From a checkpoint of a small self-supervised image encoder.
Model: 32-pixel images, activation gelu.
Training: muon at rate 0.0018, batches of 128.
Rows from block 5 of a small self-supervised image encoder, named by matrix and row number. Rows with one number belong to one neuron. Each number is 128 + 24 x the weight over its row's rms, rounded and kept within 0 to 255. All counts start at 0. Numbers have three digits each.
Before each neuron's rows are labels from the 100 images, of 14976, where the neuron reaches its highest value: "top examples" is what is common among them. Only what is clearly more common there than usual is listed. The data: rendered solids tumbling over patterned floors. In brackets: how many of the 100.
# fc1: MLP up (model.blocks.5.mlp.fc1.weight, 768x192), inputs 96-191
# fc2: MLP down (model.blocks.5.mlp.fc2.weight, 192x768, transposed), outputs 96-191

top examples: light from behind the camera (61); white object (50); its colour: white (40); its colour: pink (26)
fc1.761:116150131146108106100108132115112118145105118117181146164152090116138122106135146093154168146122093122151132112136144139083141144144126068112152090138081132109134111116166137176075105103145138098093104102152145123106135127117117116112132142137074105127138131118110116139156113157146127130
fc2.761:130126122135087146095109120139098074102213126107167078102111119126136126154119137138159140159109141164153114081137083122115122110133136152162146131146124112094105121127137161141139084117140117159103122149117130139149130117136123160094115104102133161150103137104139119120109132122124161139

top examples: count: four (53); green object (50); blue object (47)
fc1.449:142133147138091085149115124128172128170129134156165126152078156127110143100127120159128130131112118151123123124093100120155143115180126135164150118122149177104092106087149136147124148118139063132110165123171102120134155129111136090120098119125119116136143115131127158085134120132176093148
fc2.449:145106105157112123168176129144124154126105138153115154143151140094120108127146150116109131104152128115096104159140069135100094152103094174153118117139120134173163157147125133133082138151083119123104089140146138139159100091096107107135065139148133121145171105106145192126142141155122134062

top examples: green object (100); its colour: green (62)
fc1.206:124136132123128143076125067154086142108145136168112165111158150147133130122108110147105096140135145112133098137126150158171147062161157113110107150092160089113139129147140111107141122167134126131163170127134116086106090108172137113118136118122116137121174131148141102124120100133172136165
fc2.206:112151189125134145134113111167041127105127130108131131126141132128132116107115121156151133113145126125090120158167121107122171096103143137117176156140162187175159105101117138178126142099127089101123147099113155094146115142126134107085097127122137142116159114101123126166193100137157138139

top examples: teal object (90); its colour: teal (58); blue object (45)
fc1.731:138109112128114093143115143080145148134158124134119133145115142125177115143142137145135132105135170146082154099128109134147160155094109112131115146097131089156085146130172159128154144171128113096107130144156072139110112129133113137151129120109135110084164137166142183155144149142113126131
fc2.731:115120120131138135144124149164142106148169137120109127128146128104095145123096121116129116100084073145119130177071133142139156135130068119097071111166131118125125117159119143141129159153128116097137082155121121119152161185143124111146148142141108178153107122130115118129126136109119093121

top examples: teal object (100); its colour: teal (50)
fc1.442:123111100119122155177119127102165149109119134144114140141149141114155146161085120147116154160112138109140150115115091099147096122124127140107112112162158124159128133120124147149174083139149145105138035111124161099117133149120140129085140107112132133124153162128156125093124168116118122147
fc2.442:153142118159167096123117110137125108152103134145124140123092151111096118167114141147126129164145103147156167130161107154146139135164079131099107134132101079098138168113145162137091101134187102122100167132178149143097153066087126096148114132196165138109122127126146111135083141112111093076

top examples: blue object (100); green object (77); its colour: blue (59); count: four (54)
fc1.720:156129112159135124162088140159115155183155136139160151128113155133110156034100092157143149131133177133122096131146142120158120111093151171092114158137137143096090109169127128158144134150150103061151152158113153152124125143123172128108112168135123115127143100101123097153118116139134133156
fc2.720:126150121128109132136157098108116140105104170115110128125148116145134099143095174104128122144097094127111138123108097129110118125165102088120109146146154117157101170087114137155131144152129145168136091115164149096169137113173107129132094128130141151156168141146119158155120137117126138132

top examples: count: one (53)
fc1.755:103099123145133154172121157177153145142119118159098125133124148115156131110093131127138075131164119142118127112156130101127111135121103142102168114103102142161147204125116120098149140131146095081151101150126157116133155108108135175119099100097174119143139143169124083138168149153122142126
fc2.755:191158141107148118093129126098109131143119140099120106099126127127102128192165134101106125124134090141138149089133108175147116136147154132127133093139123132089129088166140129146120139085118152138120131104137125142115118136157104106105104129148072118136143096117145165086156147135144092132

top examples: blue object (76); pink object (65); its colour: blue (30); its colour: pink (28)
fc1.95:091081110158125102091085172113132180109115139126143146104140129135144129120099110156137101115114166073141124138169105182140148135118118118107149146079112141154123145137152105138115153127150117155114101119111165132144130133122108130107117177154123155159156139122116116135122127099140167135
fc2.95:152130145094098120154097110105152091104113112148091091115144121115136127161092161148125129126124117162085139152115136117118112097139123126136115102124158122161107132129107137099157135137112157114162167193109145124157135131142197118138136086095130107085123099130145134097151132166085108131

top examples: blue object (70); count: four (54); purple object (51); green object (49)
fc1.203:097126158132145150162147119114135137099149114087113125175133128158154118123112154144139130118154112108081097126078139166102116116171123123140159122115097129061139093117154113096152135133102130116159145115137107129147133126166102129116082119145148117150147135166156145115111122137109166183
fc2.203:194130081149156147136147142119114110113126107157125108108106154145064108101115108097143100152147153136142133157147163119115115120137138104124078152155126085139113157131110163137155141125082119141129102100147141143121124142109173134103136124121127096140108116163126125167146170163155130132

top examples: purple object (75); count: four (60); its colour: purple (35)
fc1.526:160084107105176115162144157102141139106143091150134144122115119149120156145149143137141154154122151095129103143137126097098157102156063135105140108113160132122112149104125111132122099101141067154113139104153130132145154116082096135095095095111129143145095114133146154144123108156129142066
fc2.526:136129120150141113112104097152133143179114161119093150140155151105154121122087094131101134074148136156101151132098128156120138151088137148129165158104119121146142143157114141146126147158142157075105174131115134118123118157125171107108170148155160080155130127106112130164129127079097123158

top examples: blue object (78); count: four (69); teal object (44); orange object (42)
fc1.546:109145148132113134093124173111134151141164082116128117117091087112101139131155181172169129107062119134105124137141127169137135121105140150089145124140096150127079113125115084128116085145113139097150154168087131120133165123114118148155156145080112124141130084108100171118120125151144166143
fc2.546:157124137132148142159131123118143129113104116120131128147130068150155108129091109100153149130151138131112123091086126116132102111131142096167114161115159125133125131122150169115114148154167099153106100141116092144151136094104145105156101115101127120177137142154139066172119136141132095126

top examples: count: four (75); orange object (57); brown object (39); its colour: orange (26)
fc1.559:159145131087146160140140154128131154126135083112160147115108147131143137118055148128095104122088122152134095116116100084088129095114168118155097148146134134136097117116150090142095119122121118154109107135173195109131189121143143128169135155136159098104129133133141116133131131111145145126
fc2.559:140095127128105102105129134117149104136144155131124134135132093111108145129169141119144116109120164100102127143158151168141092150173095146150141118159157122091154150108119147174117118129147168113136166126062100112131122105065115116119130098163086153156105147098156140145134161134110112108

top examples: teal object (48); red object (40); its colour: teal (25)
fc1.283:175176122135159140121176101114160199111112140129128158072140148114136114116153152128104128124127119134133114133110078146101166118126092123120087103118103110116141106181128096103125105120121136130160148191141106088161149107121127103112121135119171127142110179142098097104119095120135109116
fc2.283:060125106118083107160095152163132098133119151150108084181144091131108135144108101113134175094121092122171121124144140123146104132139136155143133153113118149128103151142151127158131133148130110104111143069125124141113108133138143090122124106099119128160075116093143121143124180137153107159

top examples: teal object (99); its colour: teal (60)
fc1.81:138116154151122142145115107102146107187176179119158167158099139105139115107142130131150137110128142170135152181111133107101121102113105110114120165148126135136145077167143123095096162127143148141118104053137103150052137151134119089149152104127160179167089119132181137169138125129143119164
fc2.81:111137104117133116143144128141103146127129101132123111064127151155145169175100104119139112134154141053154139148159149141096124153138154161119125127181158134151116109094119125137122111122080146170104172149086132119137159099159158136106103116141091089077110146114143161110141136149118098131

top examples: green object (89); its colour: green (52)
fc1.211:112126118166126119127131142171123129135120133124141134128136089099108148142147141102121081120150153102126141148098157121145115114176134142102133172085121111096098142124088112111165132077117118157095163101088159110156158080157109124093125133111119109096132111132101142137106116095130144157
fc2.211:124114120119128128139091094114124143099099117076122126127109140105109174136104126124112123138127149129146102103119120107101152111140108136118175144134173160107133118130111107134150122137106083129130123140135163127099137169134158122100124145079152110147107079131103115190133120103135156144

top examples: purple object (61); teal object (51); pink object (45); its colour: purple (30)
fc1.169:122162130127148110147113108088121143129121122152139092102145143122162108103132081133090133152110152172149130101152148153123165145130175129126170105148107128152163113127112128111152102101167168114122117130152140124119147169091145175192123121173111129130190124152101141090136135126087141087
fc2.169:093136135109135151124143122154135143108093098123092155108140099099121192144125096142112110114139114119107101156113135106131112162101125156097129154142152127073105113082124132137153153081130098137156167117144150112166137154111136099129117097160115108093087132126159161117130146128155152125

top examples: teal object (100); its colour: teal (70)
fc1.94:111103119138158136148173141087143091124115109094151166091130130145163094168128100112132162120122137122165166128090158083116172127100142092129103141137145135118139089145132137106161133189122136140133114089096120117156129126132105157143160093094122117134089077065149121118106115094121125162
fc2.94:114137116136114094099142162126154084131132170163120126173126157128122152127131143137176144189138140119118107164131059182090130140123133113116104118139102122102147140120132103096117152125141077087120133152140110125147115136148139118159124212114116147108150186126127137143152192164147100132

top examples: blue object (64); its colour: blue (43)
fc1.762:092080106094137111149147139100109134139116124129151116170122130137126136115147101145116136163113138171159138130090094142145122145152136118154060106135133142151098149134143148151121149131126125141105108119119087105128097086089125134156098164142156175119136173139121150138144107114089101120
fc2.762:146155192137151164101099109175163112167124096086107161105125147118097147127125144138152168115142114107062121100159170102125112114129113135105149139139168146114126160139144127098111103131165103119138130139128161132108139132167125175134138086121137125138101101104123128135124109151116144174

top examples: blue object (51); orange object (50); its colour: orange (26); its colour: yellow (25)
fc1.235:134187129089127132139160137112134092103098159100136160131086133147142130114137144160106138149144101086112149123138115126126115111134175147128152127141119102108122131170073094146113101123167148127160162104136132124125160110128103119108131138099140126107097099131118103154137113156091184136
fc2.235:125099163111124143100130069130126092152121133163104126131138128096104094152117164121104162129131101073119118065158115131091144116119163107127104106154123136152157146086161166120128125121112121150171135092130150129112124152130171128126135125143153151175131087115112049178128116090094122127

top examples: green object (95); its colour: green (55)
fc1.170:094126144172129150123154105133136134117133120122151122145165099152136131106092108141134125103127122122142182146128103121148113118140137098117177121149205173119140117117157171139187121136087110131142172123114141123097118144113095110120153104134125092128127095088156110164130138166152139152
fc2.170:113148099115148154145140120128081130122122159103101106124107153143179103180119182142184151131085132128121083129115130110129116116118100109174128119168094158116133142110060131108124150096151117119158117115106131140115137134140128164085140143115153144126160121119098186128104115166144142121

top examples: green object (90); purple object (46); its colour: green (39); its colour: purple (25)
fc1.222:108097098120105102120107132126114128134141154112125139135086125156120119061151109086177127131107103144099165160149103110134120111134156151151126112128107121137148115144122157096135171104112171151097085107104125123160128169123104108096135151127115089142159126117174160134126128103124194147
fc2.222:175113162149139124129101099093112142168116133135118144141154123107120133110116120082137114104112167147087147138111110076115107097129142133133085097121131175140094094155135119098187133113130136133118147126118163099109154145141112145162096098163099159116102132121107102175138092081128095133

top examples: count: four (71); teal object (55); green object (38); its colour: teal (29)
fc1.191:136146132106107134114139121110171124135140136166148088155162112091146120146106131119106119134131155123106127197121140122128126148145154122154114123134119127126046122147124170175112121157144154135139139112121134095149126109132113131155103153163143138113127147142090092103070109138131168135
fc2.191:143141166132112134138203147111115126150111132067103143117097119135092112167138129143153136109135098117150122104118103112132155085100112117130155108152134149127135143144114137078116110146132109132130097099118118112137140118096154122106126130109105104154109097134139185143201111140114121090

top examples: green object (99); teal object (58); its colour: green (56)
fc1.365:150131149126121120097115115163106104134108128150124138080156156150091105158126169145166155110202078154130118143149123187140193119135130110160152124110166112112097123121105099108153150110146144123129151141103124122101099116114131076114105138120134103100136120167089144170151134132158106140
fc2.365:149168151093129112135137131136168135137154116117125144146122137154135145124103130134117130092141121120112137158141121098108143118096114145149132148125060193142120120132142145110095168093122123105126166117107114148138135119118115132106105166132130160113113084071113146104149112164145108149

top examples: count: four (54); light from behind the scene (53); green object (52); teal object (39)
fc1.703:059088153085151086108157125100133131128149181111120127102102101121128097136122159171122116128142104135161144111094138146095135117147106150116152143173143153127105109130101129088137107109135149137109153172129163084156124094176165134112121123164104090130146157123098118147089129123150134155
fc2.703:094162112125149064108122140169145114143142153107138077114113122128069102136130145138125123141142142129099145150141077086123143108129110104124179182119097159138152064102133135141124150074143102131141082120108151174085100120118165117132123107144126121120139157104123113079092126182116150130

top examples: green object (84); its colour: green (56)
fc1.389:135101134176147090136147123152106091115113159113122144126168167095073124151140086111086161113150106127135149121149089140096088151137123149147154108143134145137088122142135092112141143119124115141113141146083078124089133152103154119112113121145129200128157121154122129132088145108122122159
fc2.389:150120119121142169126097102118179151106091114103142134101127124161115138134116090111172111157116127146084110100126135112147156110119120124123101156122125153126155093107125109069119109146113107157151105129135135108172114104104113103152105148109071105157162118142125155164149144169132121151

top examples: count: one (92)
fc1.415:108133117118084128139115110133179121090095117150088141132158111129119106173083176125125112138106174146098158093158164123120109103118151110112128119128103115159115119145139120108144142120147108157130125111137135087166081128151125113119071085115130149096112124142110119152107089159181138148
fc2.415:138100108141178140119129131162122133110127137141136107128140116136119124111139108091154143109167103062138159122104155142103145160138149124141103123108169141121166146116136143105096139116152106118158130126134130158112150121111108124114138114153166093131168139136167100087131085068109098112

top examples: teal object (91); its colour: teal (77)
fc1.127:135076139122124152135094140108159111134067107135169157135178090094114079146102130115128156117141129098135140129147128091135121126131137138097160094133145139159168161127156127128139140107131116079140192112116166122106084145151112165092149129156135103106116173151102153119154087114156121112
fc2.127:131093155115087076118130196179104138161144133122117106095105117109161135096155166117151140129148124112131102135103133135133150153140134088111107116120124149132112126112133101155138154096129127129112161105152134067119115128147126115116121106139136103110128162132125145159138136132149151145